Rows from block 3 of the text encoder of a small contrastive image-text model, named by matrix and row number. Rows with one number belong to one neuron. Each number is 500 + 40 x the weight over its row's rms, rounded and kept within 0 to 999. All counts start at 0. Numbers have three digits each.
After each neuron's rows are labels from the 100 texts, of 14848, where the neuron reaches its largest size: "tokens" is the input token at the peak. Only what is clearly more common there than usual is listed. The data: seven-segment displays showing three digits.
# gate: MLP gate (text_encoder.blocks.3.mlp.gate.weight, 672x256), inputs 192-255
# fc1: MLP up (text_encoder.blocks.3.mlp.fc1.weight, 672x256), inputs 192-255
# fc2: MLP down (text_encoder.blocks.3.mlp.fc2.weight, 256x672, transposed), outputs 192-255

gate.460:500500407500500500500500553567500592399494500500500500500553500500500500500388500500500500500500500500500600434500500500514500500500393500500500500500500579500500500500500500571500562500500500
fc1.460:500500500500568500500500474500500500579500500500463500500500500500500500500419500500500500425500500500500500500424500500500607500500500643500500500500500500500500500561500362578500554425500500
fc2.460:500500500551500500500500599500500500524500500500500602500500582500614500441500500500500500500500500500522500500500500500500601387559500500500500367426500500500500500500500500500419500518551394
tokens: "414"; "04"; "114"; "214"

gate.83:500500369500500579500500500500500500565500623598500500552500500581500401483370447621500500500500431500558500500500580500500549561500500500500500429500500500500500416500500500500500500609500508
fc1.83:418500500500500500500500500500504459500500500500527476500500436500500500500427555475500500500595500500562500500500500644500500500500500500500500584444500359500418588500500500500500500597365500
fc2.83:500500500500500500500500551500395500452500500500500552394500557500593585500500415500500409500500500469500500500448500500500500528500500494434552500500500500500500500465500500500500500500500500
tokens: "07"; "073"; "375"; "079"

gate.26:500500500500500500500500500406500481500500515445481500500534500500503432500418472500500500567500500500500500489500500472395500602500500500583500533474467490375500500500500608500500500500500500
fc1.26:610500500500500500500500500500417500423531500469469500500514397500500500500500500392531500500417495500500500506500533500375500500500500500500500564500500500413467500500500583500500500637500500
fc2.26:500455500500500500458500500500500500500500581500500500500500500500433500500485500500500441500500539500500529394500475439421443500500500500500500500500500500500441497500500500500434449500500574
tokens: "414"; "615"; "214"; "814"

gate.613:625445426519608500500500500500371500500500500500618460500535500500500422500500500500500500500500500612500500500500500500500500500500500568375500500407508498500500500500500548500413483500500542
fc1.613:500401415529500500500500500500500500500500500500500500500500500500559500500500500576500500552500500500500500500500500500500483413500563500410570500500500500407500356500500500500467500500500500
fc2.613:500500500620500500500500475500500500500500500405500500500500500500500500500500500500407596500500500519500500500500500500500350500500500571500551500612500500481500411500500500500500500500500541
tokens: "9"; "5"; "4"

gate.424:500500500500500500434500500500500443432500499500529500500586536500500500444500563500500489482553500575595500500500500500500500454500500500500500616500500574500479500500547500500500493500500572
fc1.424:441500500500500500425500500500458500500597370500500500500500500500500584500500565500500500403578579500500551500424500500500517500500484500500500500534418500500531548487500500485500500500628500
fc2.424:500500452462500534500608500445500500500476500500500500500437483593500500500500500500500568500500500500376500500500500498500500500500468439411500500530425500554383516438587500500500456516500500
tokens: "65"; "652"; "254"; "659"

gate.275:500376610425500417500474500500500500396500500500500432500500459500500588500624500362561500477500505500500500500552500500508493393500500630500500490500433500500538500478538500550563500500500500
fc1.275:500500500491500500500500374500500410500500500506476500500500500500500426413500500500500398586500500500500564500500446500500526500500500500597500500483604500500459500536422500500500500500500500
fc2.275:500500505500500500500500494500570500500500500500500508500500500500500500500441573500568473500500536500500500506581500537500500500500500500500500500500535500445400500500376500427500500500450500
tokens: "<end>"

gate.232:557500500579500500500500500500500548527413500500500500414500411500533500575376500500500500500500500500500500500500500500500500500440580500403500500500615500439500500413500500458656500500500500
fc1.232:500500500500500500500500500409500500500500500500500500500500500500500500500500500500460500500582532500440500477500500422500500500500349500500500500500500500500500500500500500437604639500500500
fc2.232:500500500633573584420500441500539556435500500500500401533500574500500500419500500500500500364500500500409500500500500500423635500527500500452577500500500500626500500500531453500500576432588490
tokens: "55"; "855"; "455"; "573"

gate.433:500500500500500512500582500500456500500500599430500500399511500500412500478500621534500427462591612500500500422500500500500500500500550528500500500500500459523475617500500500500500500405500500
fc1.433:500500500500500416500500500500414500406500570346496500500452525537526500500463500500500401500546500500621500500552543500496500500500500500477605533500500500500500477500500601500500500429560500
fc2.433:500500548500448500500500589500403500500500583500500500500500500422398568500500500500447555500500500500500500500500441500500500500577500500500500500500483500500619590500537500500500500500444500
tokens: "82"; "3"

gate.306:500454596500500527500500485500500500417500500500500528576500569500500500500500500566458500500582500500500500500418500500500335500500500477554526500500500500500500500434500500500535500500500500
fc1.306:500500500500500500500500500500500500500500500500500623500500537611479500538500500500500500544500500500500500500500382500500392561609500500500500500466451500433500500463560616500500500500500500
fc2.306:500385500500500500500500500611500500418500500500500500500500594500500528500500500500440500500500500500500483529453500500422447491500500500500578500500500394500500500500487500500500500500500498
tokens: "1"

gate.102:552500500500500500479500500500392500500500556500500576577541500500463598504500382500379500446500536500500552500500460500500500476500500500500500500500534582543500467500500500500456500500555500
fc1.102:500500500412428500500500500500501646410624500500500500500500500500498500500500500512500456500500558500500488525455500500500500500500551500500451551500500568588672500500500377500458500500500500
fc2.102:626532500500419500428478500500500500457500500500500500500500500450500500500500500500476500500500500500417500506500500415500456500581441500500500500574430500500639471500500441584434476605460500
tokens: "121"; "723"; "123"; "623"

gate.470:500626500500500444399500500399500550500500500448500500500434500500557500500500529454500500500500500500406500500500500538443500500500500361500404500500500500500500500620500576500500500500500500
fc1.470:500500500500500500500500500500500500500500500523500500500500500579531402500500500500500500450500500500500500500357616500500500500599478500500500500399500500500500500500462500564500425394500500
fc2.470:531500366546500500500500651500385500581500594500500500500500500500500500581500500500500500500483500500500500500568500500573500500500568371433500500500500393500500500500549500500500500500500500
tokens: "7"; "43"

gate.217:500500500500500500443500500500500513500500500500500538500442500500457500500500500500500500500555500449500634500500500500500500422500500450500600500500500500500500500500438500500500500563500500
fc1.217:500525383500569500500361500500500500500500500500523500500469438500488500500500500500500500473500500500500500500453500500500500500543500500438437500500438500406495500500500579500500462500500500
fc2.217:404500500500500500568406500500575500548400500463500500500500460500436500500500500526500500500500500500563500500500500500413500500500500500500500500500500537567424500446580500554500500551500500
tokens: "31"

gate.650:550373500500500500556500500500500500500500500500592500500500500454452500579500500500500500637500500500500500500500577609500500554593500413500500427500500500400500500500500500500440500500432500
fc1.650:445500500423515500500620586500525500395500448500500354500500500500554500500500500500500500500660500500500500500500500500500500500390500590500450500426500500500595500500399500500500500500500500
fc2.650:500500397500500500500500500500500581504500500500537404500560500500500500583500633500500401376500500500500500500500582500500551567500500500500500500500500500500500444500500500500500500500500500
tokens: "170"; "174"; "772"; "172"

gate.606:500441500425604570500460500500500500443500412500444500500500500500500651401500500500500500473500500500500500500630500500500500500500500495500403500500500633500500500565448434500500434625470443
fc1.606:500500500500500500500609500500422500541500500567500500500500427500521500500556500500383500500500500500500561500500500500500500500596541500500500500500500427500500594500500356500500500500500500
fc2.606:500500500500447500500560500500500500500500540588500541500480500550500500500500500500500500576500456500500500500546500500500562500642500500368500500404500500500500500429500500500500479417500500
tokens: "7"

gate.515:500500500500500564500500634500500500467479500557500500500565500500500535500447500500500500500502554419500500500407500500500500658500500500501500500500588500500500557558500500500500500553457381
fc1.515:566541500459500500500500464500500500489500500500537500500500431500542500467500500576500566500500500555561500500500500500500500500500500634500500435500500500456459586429500500500450500500500500
fc2.515:500500534500500500568500500641500500500545500474500596401453500518500445500500481500500500500500500593500500500500473473500500500500500500500500435600412478556500500500536577500460500500551500
tokens: "947"; "447"; "347"; "843"

gate.408:554417500500500500500463500500633500500500500433500563500500411500528500500500590500468500500500500500411378500500500526433490500500506500631500500500500536558507500500415500526554500500416500
fc1.408:554529500576552500500557500500458500500500500500500462449566500500500500500396500500500550500476440500556500500500500573402500500500500552500509500500500500500500500500500500500500500500500500
fc2.408:500500500505500500500544500500500500500502500500500500500500500558500500500500558500500426500349594572500571500601532500500500500500500671500382500581500500500500425463500445500500500500500500
tokens: "<end>"

gate.516:500500538392438500500500500500500500500521500500500500500500500422454500500500416500576500500500500475435500580500559480588552574500500557581500402414500500588500500500558666500562553500500500
fc1.516:500441500581500491500500500500500500500548500500500500500500500607500376500500500571516500436500500500447500500537555396500500500500496500364500500434500453500500500500500589415500500532500500
fc2.516:500500500587558601500545500500500500500500500500430500500441500500500424500500500500500500500500500500500500500500500500571500500545500500390380500500643500500500500500500500500500500686500500
tokens: "."

gate.315:570500500500500500500410421500500500574500500444500500500601622500500432520593500550500500500500500500500390500614488500599500500500540500500446500545500552500441500500500500578500453399541500
fc1.315:500500500610500525500649460500500401500576433500500543500500500557500500500500500500500413500500500500490500500500500571500542500500500500523427500500500500542500500409445500500500500500500500
fc2.315:571500464500500533500500500500500500546500532500500354500500500500500500500424500500553500500594500500500391500500500533500500500500549500500500411500500571500551500500500500500500500557535500
tokens: "8"; "99"

gate.58:442500500453500500500500456500500536500500577500500516469500347432500567500500500500500500500603500500500500500500500500500500491500500500468500500420500500500500500500500424411500500500391500
fc1.58:451500500500500418500500500500500543482500500500500500500500360500468610500536500500500500500500500500500620500500500527500592500435500591412613500500500458500500500500500500385500500500500500
fc2.58:500500500500500500500500500500500578382500500500705500500552500500500500500500500669500500500500353500500500378500500500500500500500583500372594433500410500500500580468500500500500627500500500
tokens: "1"; "7"

gate.503:500500500500500500500434500549500489500500500579500500488500500500500500500500500500500568384500500500500500550500535617371538500500500599500500500500601500465390500544500500500566525500500500
fc1.503:500500500411500500500500500500600500562421500500500500500521383581500593500500474500500500457495500500500500500651500418607579500500622500500500500500500406500500500421598459500500500500500500
fc2.503:500500500500500500419540386500500500500544500500500465500543500500441500596500500483500624367465614500500500500500500503386541500500500548500500500500500500526500533500500442500500461500500460
tokens: "55"; "750"; "450"; "855"

gate.547:500597500500566500447422500500500472500500500500500500458500410500500500500500500500539500431500500500500500493500500402500500500500500500431500500500443500500500500500500653500455500372506533
fc1.547:500564500500500500450500434500591463500481462500370500500528500500579500619500435500500500475500500500393500567500535500500500337500442500561500500575500500500521500500500500500500380500597500
fc2.547:500500500426500596500500447500500500500533500500380455500500446447613569500500458500500500500500500500500562553500469500500500500424500500500392500500500448585500409533500505500500500528500584
tokens: "7"

gate.622:472500500500500439500466500500500452500500500500500464500500500500500599500500500500500447500578500449500568500477500500500500500461500500500500500500559500500500500500500500500500500500500443
fc1.622:409500500500481500500623500500420500500512555500520500542442584413500588605500500614500500500500500500500500500500500500500500500500500500500500500500500500500500500568500500498543500500500426
fc2.622:500500500500500500454500500500500500500500500500500500500415500464500500578500500500500458557500493442526500500515500297514500500500490500500509473500535621540500526500378500500500544416500500
tokens: "991"; "990"; "890"; "898"

gate.652:500500500500553475500559500500500500500572500427500438500500500500500500500500500500500392500477574500500500500502419500500435500500500500500500500625500500500500500610500500500500500500500581
fc1.652:394500500500500530421500563500500500483596500500500423500500388500471500500500500500469500504500500536500500500500500500500500500500500603500500500500527500500540551500500500500462459422500548
fc2.652:500500500378500500500500500500447500500500500331553380500523500500500500536500500450500426500508500500569500500500549500500500500531500500500500433500500500500500500388500500550524500500500500
tokens: "87"; "82"

gate.414:500500500500500500500386500500500500500592525430418500500538500500500500500500500500552500500500569500462500500500500500500500500389497500500368500500457500354500500500500500618396500500500556
fc1.414:523500456542460500500434555500500500500500500500500500430500493500500500500500500500519500500500586513494500500413500500500462479500501398461500500445500500360500500531500500500500504491500500
fc2.414:500500500500500559388452523500500500500500578564500500493500620500500585500500500639500500500500500500605486425500500500500500428500397500500500547425566500500500500500500500569500500557500500
tokens: "371"; "174"; "574"; "671"

gate.609:500500500500500500448500500429500500412587500500500500500563500500500564448500500500618442500500444500500500573576500539500539500500428500500396560500432500500500425500500500500408466500500500
fc1.609:500500500500500500541581389500500500500500500554500500500500500500500500500500500500500500500500500500500500500500500500500500419500459500500500500500500500500500500577500565500500409544536500
fc2.609:500500500500500500500500500500500500500500500416397689500500500500500500500500571500500500500500569500500500500500500500500500500606500500500500500500500500500575500500500500500500500500500500
tokens: "7"; "414"; "214"; "114"

gate.276:500479484547500500500500500500500500554585500500500475436555500557500500438500500500344500500656476500500500500500500500500500500500500500438500575500500500500562500500478565487322500416500500
fc1.276:500500500517438500500520500500500500500604500500500500481500511500500500500500414465500500500630500500500500500500500500500561500548500500500500500500500500500554500500500500500500500373500500
fc2.276:500500500500500500500500500500374500500500500500500500500399357500500500385500500453500439533500500613500571500500500500500500500522577500472500500500500500462447500500500500500449500500468415
tokens: "9"

gate.514:500500500568500500500399500514500500500500500500500500500500440423435500500500585500500581500396516500500500500500424500500579500484500500436428500523500500500500500563500500586500500500500500
fc1.514:500416500540500500500500500500468500500557500500500500410494412476500500454500554500500500548500500500571500498476500500536591440494570500528500500500500492500500500500500500500500500482500500
fc2.514:500500500500500500534500420500535500500486606477500500500500500500487471500500500549500583500500585500500500500500552504500580500446425500478500500500500500500545500500468576594394500458500450
tokens: "371"; "171"; "771"; "671"

gate.381:500586500500500511500500550422500500500418500500500405500544391500641500488500520500525500500583500500500500500500500624500500500444500500557461530500500500500500459630468500500500500500500480
fc1.381:500442500558500367537500436500500577500561495500500500500376500500500466500500500500500500660500500500500500500500558500539500500500500500500500500500446500500500500500574500500500500375500500
fc2.381:507398406500500500500573500500500500500627500500500500500500500472500500464479500470603500544500500500425500500500500500500500500500500500500499500500500560533500500500500575500570555500500500
tokens: "<end>"; "."

gate.419:500500500532402512500500500500500500500384634500500500455500500500573500500513500500444500500500500500530500500561500500500500601500500500500500500500500500500500529500494500500500500604500500
fc1.419:426470500500546500500500500500531500506591402500500500500422500500448500600500503500500500500394500500500500500463500500500500500500500500500500500500500500441500500500500596474500500406500456
fc2.419:500500500472597500500500500500536500500396378500637500500500500500544500617380473500500566500456500574500500431497500518500500551500500437500500500500500500480500500500500500500407454500500500
tokens: "25"; "254"; "251"; "654"

gate.327:462576500382570500419472500500500500500500423500500500500500500500486500413500534500404500500423500588500500500500500500500500622549500500500600584500500500500500500500584636500500500425500452
fc1.327:500500576500500457528500500530500500500500500562500444456500479500500538500500500500500500375500500500500382500500500500443500500500418606578601500500500500465500500500500432500555500500411500
fc2.327:500500500500500584500500619500500428500500500500462500500500563500500396500500500500500529436321500393500500500598500500500500553500500533500500500365500500585500500500500642500500442500500500
tokens: "8"; "1"; "0"; "4"

gate.493:522500500525500500397500500500500592500444500500500500500500500500554500500531397334500500527500500500500466500500452500500500500500459500500566461500500573500500381500444500500500500500500500
fc1.493:500475420500500444500500472500500500621500500500500452556500500500500458397500500500500590500500500500453500286500572500500500500500490500500500500500500500540500500394560443500586500500414500
fc2.493:500408577500500560500500500500443500500500435500500500396436500500500434500596500500500500483509468500500500500500338500500500440500500425500500519500500438500500500550413500500500500500500500
tokens: "343"; "143"; "447"; "347"

gate.599:532500500500500500500582500526500500500568500500500436500500468500542471385436500500500500560614415611500500500500473455500500500441500500566547500469500500500500500500500384550500500500545644
fc1.599:480345496432455500500500500500500500500500500603500490453500500411500500500500500528580500500500500500500500500500500500460500429500500500500441500500500500500655500591500500500500500500643500
fc2.599:500500500500438500546500500500449500500500500500609451506620500493580500500500500500500500549667538549500500500500500512500500459500500438500500500500500549439500500500446500500500500500500500
tokens: "."

gate.428:500477500500500500433500500500535500500500500444500374500375500500500432423500500500500500500500500500568500500485500500500540500500500479500500500500500500500500500385500500500500598500500500
fc1.428:440500500500500402500569500492500500500500500540500500500500586500500465632500500500500500500500500500500500500500500500500500500500552500500445500500500500506500467554421500423500512584500515
fc2.428:464546565500500500500500491479420551500500636500500500500500500500450500500591500500500454401444507500500500477500500559500500500560500500579500569500475500401500500512574500500500500500500500
tokens: "7"; "1"; "3"; "4"

gate.595:500500500500500345548500500500569500560500500500500500500500500500500460500500628500500500500428500500500500555500445502500500500500500500628500500636583575500500500500542500500500648500500500
fc1.595:500500500405500500524585453500500440500361500500500484500594500500500500500500500500500426500500500500500431598523500558506500435500500500500500500427500500500573500500425500576500500500500500
fc2.595:511491500500500500500500500500500500447425500500500500500500460500510500500549451464570500500500500500500500500500500601500500416544461500500441500500431500500563500500298500500500463500500500
tokens: "."

gate.659:500500516500618500500500500500500500554523500500670500454500500582500500445500554500646545500500529466500353500500544500500500479527526500536500500500491500500500500500545500547500500472500530
fc1.659:500533562500500500500500379567500491500500500528500500500500500568447500500500500590589500500500500500500414391554500500500500500489500500500444551500500586621500532462500500500500500500537500
fc2.659:472500500596616500399582500605500500553500483500558500451500563500500500500500546500623500500500500500546500500500500476550500532500465461540500500500500500582500555500500500500500461500500463
tokens: "8"

gate.170:500500491471579500500500454564542500552500437500500483500500500500500500434500500500500500500548500500500500500500539500509500500478443541500500546409500500500479549500500500500500500483490611
fc1.170:418500416500399500500387522500500500500403500500500481500590564392500500500500500500500500500565545477402500500500500500500578500500500500624500500500500500500581500500500500500500549408500500
fc2.170:500603480500500526500487500546500500557500500497500500500500576443500500500500475500500500500500500500500500439447500558500500500397404500500500520500500500500500500582500500472500500500500500
tokens: "1"; "2"; "8"; "7"

gate.132:500500500500500500500475500680420500500500500458500421500500500413536500500500500511500500500500500500500562616500533500500500500500500471500463500500500500500500500500500418500500572500500500
fc1.132:587500500500500500500500500500527522500500500552500500546500500500460501500500377587408500500498500500500500500500500500500500585500431654500500500559500614389500500498429500500500500434500500
fc2.132:500500500351375500500424537586552500500500500415500500500563500500584415407500500500500392500500447500500500500500500500500500545500500500500500500500500500500500534541500500500500516500500500
tokens: "65"; "454"; "254"; "054"

gate.262:500407500626500500500500500500435500500500500500500445500500500551500395611500500500500602500478500500446450500500625576500500500500500500460500500500435500500500500500500500500432500500500500
fc1.262:500443500500500500499500450500500437500437500500383500500500500500575500534500587393500483500418500500456500571500500661500351500500500500510500500500568500500500440537500501500500500500386500
fc2.262:473500500500500500570500500432500500418500500500500500598500500439591500500500500500413500451500500556538500571500500575500417500500592500500500500455500500500500500500500581500500467500500500
tokens: "9"; "8"; "4"; "7"

gate.254:614500395500500551500461500500500500450655500431450500565515500500500500500500500503422500544533500500665567500442500500520516500500558500500500514500500500595429500500500500517500500500500500
fc1.254:500500500500500453500500553500500500500330587402500500500500500500500500500500500500489500512500500403500490500500500500500500553500500500445500500457500500500500500500431500534458464500450500
fc2.254:500500500500500500500500500500500531500500635500500455598500500540468482500613500500415500500500500500526500500500500500500500500447363500405582500500500500503478500500477529500479500500500500
tokens: "480"; "588"; "380"; "080"

gate.323:562500500511500579500414500500500565500551500500500500500500500551416500518500602500500500426532500500428500603500500516500500522473477500416500500500500500500500500500500500500595500515500500
fc1.323:500500500532500500580500500600500568500475524447500576428500500500500500500517500597500500423500558471500562552500527500500500500500500564500432500476500431500500500500500500500500500536500384
fc2.323:500500500500500532440500459497500500466500500441500571461500500500500500500500500500500500500500500500500500500500500441500500484470500601451588448500500601500500500500500421500500429611535500
tokens: "44"; "144"; "744"; "244"

gate.30:400499500500500447500500500500500549438500565500500432577500500534511500500500500500500443500506500376572579429500500500500500500500496547500452383416500500473500550512415500500500500500500500
fc1.30:570500500500449634604500500500500500500500500500500500500500500500500500500500500500500500507500500500445500574485500456500436500477500500464614500500500396500500389500416500589500500500500500
fc2.30:537500500499500500500413507414539500550500488500500500535500500500500521447413500500500500588500540500500500488422500500500500500452500560531500500499500500500500500500500500500575510557500500
tokens: "403"; "404"; "103"; "903"

gate.356:500500500500500500549500500500500401500500500412500500626500500500446500484500500500500388500630500500500500538500500500500475500414462542500528500500573500500557500500500500500500500390500618
fc1.356:461500500500488478469500512500666500500562511500500500500500371500500447500500436500500573529500500500500500500500500328496500500500500500500500500500428500393500500448500500500524500500500479
fc2.356:500500500500500500404608500500500524500588500500500316500500393573474487622500500500500500500508500500472549451500500500500500424500500500634535500500500500500463500500500500500526474464500500
tokens: "452"; "156"; "958"; "357"

gate.645:500500500448500500500500500500500500500500500500500500500500500500500500500500398500426500344500453500500500500566500569500500554500500500500500434500500500500500500500500500500436587500500500
fc1.645:455500500500500500441500500433500500500500430500500429500500410500500500436500500587500500500434500500500500500500500500500500500500500500500500500500500500500500500565500500500500606500462500
fc2.645:500593500500500596500500500500632500500500500500500500500500500500500500500500500500500500500564500500500500500448500500500500500500500500500437500500500500589500412417500500563500577553609500
tokens: "7"

gate.625:602500500500502568500386500500500500511450500500541500444563500594500500500479500536500463473500500478500540500500500500539500500516524576518440500500500500425500500500500500500500500500500418
fc1.625:554500500500500500500425632500500538500500500500500500485629500500452550500500544500503416500533500512500500500595500500500500532500463500500500500500461500489500500452500592531500500500500421
fc2.625:519390500500500500426489500561500511500500518500500500500580500500500500500531500461575404529500500519500518500462411500500470518317500500453445500477560500500500560500500500500500500559500500
tokens: "44"; "744"

gate.442:500500537500434500454434500500457559500500500500500500444500500500500474500356399500500500500500500447500500574443500500500548576589500500500500446500500500500486500500500462500581604500500500
fc1.442:500500500500455500500500500500500500366500500500500500500500500500549572500441500500473500500496563500587654417547602500527500500500500466500500500500449523500536547541632500500500565500544500
fc2.442:500500500500562500500500428500500500500458500500518500500509500500500500533500500396500500500500466604500500500500500500571559500402500500400500500483539497500606500500500500500500500500500500
tokens: "07"

gate.598:500500594500500500500500500500507500500564500500556500500500500500500500525500500500500446500487500500547500528500573552500500500500572500500500500500500500500500527500500500618587402568500389
fc1.598:419500500500447431500500500409500593500500500556500500500410500500500500500500362500500500364500500500500500454500500500615506461500500500500488500377500430500448500480500500622500420500500500
fc2.598:500402500500500500500492500634500500500500528500500500500500448368500500500502450510543500582500500500541500500569500444500424500500500551500410500409500500500500500451500500500500500500401500
tokens: "170"; "772"; "174"; "171"

gate.240:500500591591500500500500500500500453500500500500500550500500402500500500500572500500500500500500500500500500492500500610500500500500500500500500489500500500500483500500500500500500500500500500
fc1.240:500406500500500500500500429584500443403500500500520500500500500500500500485500500573413500500500500500500500500500500500500438611500500500500500500500601500430500355500500500500366554500500576
fc2.240:500500500561500537500386500500542500491438500500500500500500510552500500500500500500500500500500500500500440500539500500500493500500500500500451500500572500500500500384500500500408500500500500
tokens: "1"

gate.230:500500446500500404500500500500346500449500500500444594500500500379500470500438500500500500500500500416500433500500500500500500549500500500500500591500500395500500370500500500500500500500500500
fc1.230:500500500500500562500500500500500417545500500500556500521500536462453500500500500438416500500557500500500522562559500500500500438500500421500445500500500536500500500414500574446443500395461500
fc2.230:500440500500500598500500500500500413500500500500475500500500500500417500500500500500441500500500500450566500596500594500500500500500500500382500500500500500500500374500500449500500642556500500
tokens: "1"

gate.393:444500500439500500500500586619500500500528500424500500500500632483437500376500500500594500435437500517500500500500500500500444500500484500427500500500500500500500641482500500500500500500500500
fc1.393:573500500500494500500500500500500500500500500500415547500500400500500500500503500583500500478500522500500500500581500404500500500500500500478500500366500500405549500463500500500500500500500483
fc2.393:526500500523500663500500500500454684500500500500500500500500500500500633500500595500425500500500540500562500500500500500500500523443500500500420500500519500500500500500500413500407500500500500
tokens: "87"

gate.452:500500500500500500401500500500500460500500596500500500500567520500498535500500500500500500459439500422500470500573500500500500500500500480618500328500500450500500500500500547500500500448500432
fc1.452:500500601452500500500500500500506500500441500500500500500500500500500500500383500500432500391405500464500403500573439500500500500500500500500500500500500500500376500538500580500426425500500500
fc2.452:500500500463500500500386510500500500500500500487456510418574500500500500414500499431500500441500500445500500500500446555500500500607500500466500500500500500500500500500392560500500460500500367
tokens: "1"; "7"; "2"; "4"

gate.197:500467500396404500500577500508502500500587596500500456500500543500400500500500500500500500500500500572500500500500540500410500500500500478574500500500500500500478596500500500500500463500500500
fc1.197:500445496500500500500386500500500554500441500500500472500416433500500500527500500438500659500500500410500500547500500500500500500500500500500500500393508454500542500500500500500481500500500500
fc2.197:549500500500500500500463500500558500500500500500500500550500500500500500603355500500500500500500500500500500500500500500500500612500500419500442500500500500500500547500500500500500500502500500
tokens: "82"; "582"; "782"; "082"

gate.75:500500397500500500500500500500500500500500500500500579500435500500570500556500500500500629500371500500500500500525500500500500500500500500500500500428586500500500500500500500500556385500500500
fc1.75:473500500538382500500500556500500456500500500500500500423500489500500500500528593500500500500477500500500603500500500500500500500500500500500500473500429500572500500369500380500662500534500500
fc2.75:500500467500500500500500500500405500500500500500500500500500494500616500500500500500500500432500500500500500500500500441500429500500500500500500500500500500500500500420598500500624500500500500
tokens: "170"; "174"; "379"; "478"

gate.308:500500500500500547604500500500590462500500500500500500500500481500500633425466500500500500500500500450500500500500500500500500500500500536500500500539500541590600460500410500500500542500500500
fc1.308:500500500500500500500500500512641500500500613500500574500500500500500500500500500411500500500500500500500500500500500547466500438500500500439500500444471500614500500500500500500500500371460500
fc2.308:500529500500500500500500500500500500500500500602500563500477500500500535500500500500500500500407500500500500500500500500500500500500591500472597500500569500500500500500500500500500500465500500
tokens: "7"

gate.579:500601500517500500623500500500500500500472500500500465500500500500431458583500500613479500500500500403500500563591500399564500369500533500500500456415500500515500552500500585500500500500500500
fc1.579:500495500500500500483500500500500500500500500500500500500500500457500591500500500500469541500500500500500500500437567500500500500540385500471500500465500500500432444590506500451500500524500499
fc2.579:500462424500500500482500500500456500500500500500500553500553500395406606500500500500500500500500500500500500489566403500500500500500500500500558500500500500500500500500500500500500410372500500
tokens: "07"; "."; "47"

gate.249:500500500500500500500500500547366500500500634452423500500500500500500500440500500467589500500500500500500525579500500500500420500495500402534500500500501500500500650500500500585500436500600500
fc1.249:500500593558410500332500500500500442500567579376500500500500500456500500571500500500500500500500500500567500500500500500500500500500452500500547500500444500500548500553500500500464500500500500
fc2.249:500500500500587500389500500500500500500500500500500395500623500464500446523500500500428500500500500500500500609500500396500500500500500500500595500561500500500500500500500557500500500535500500
tokens: "725"; "125"; "529"; "120"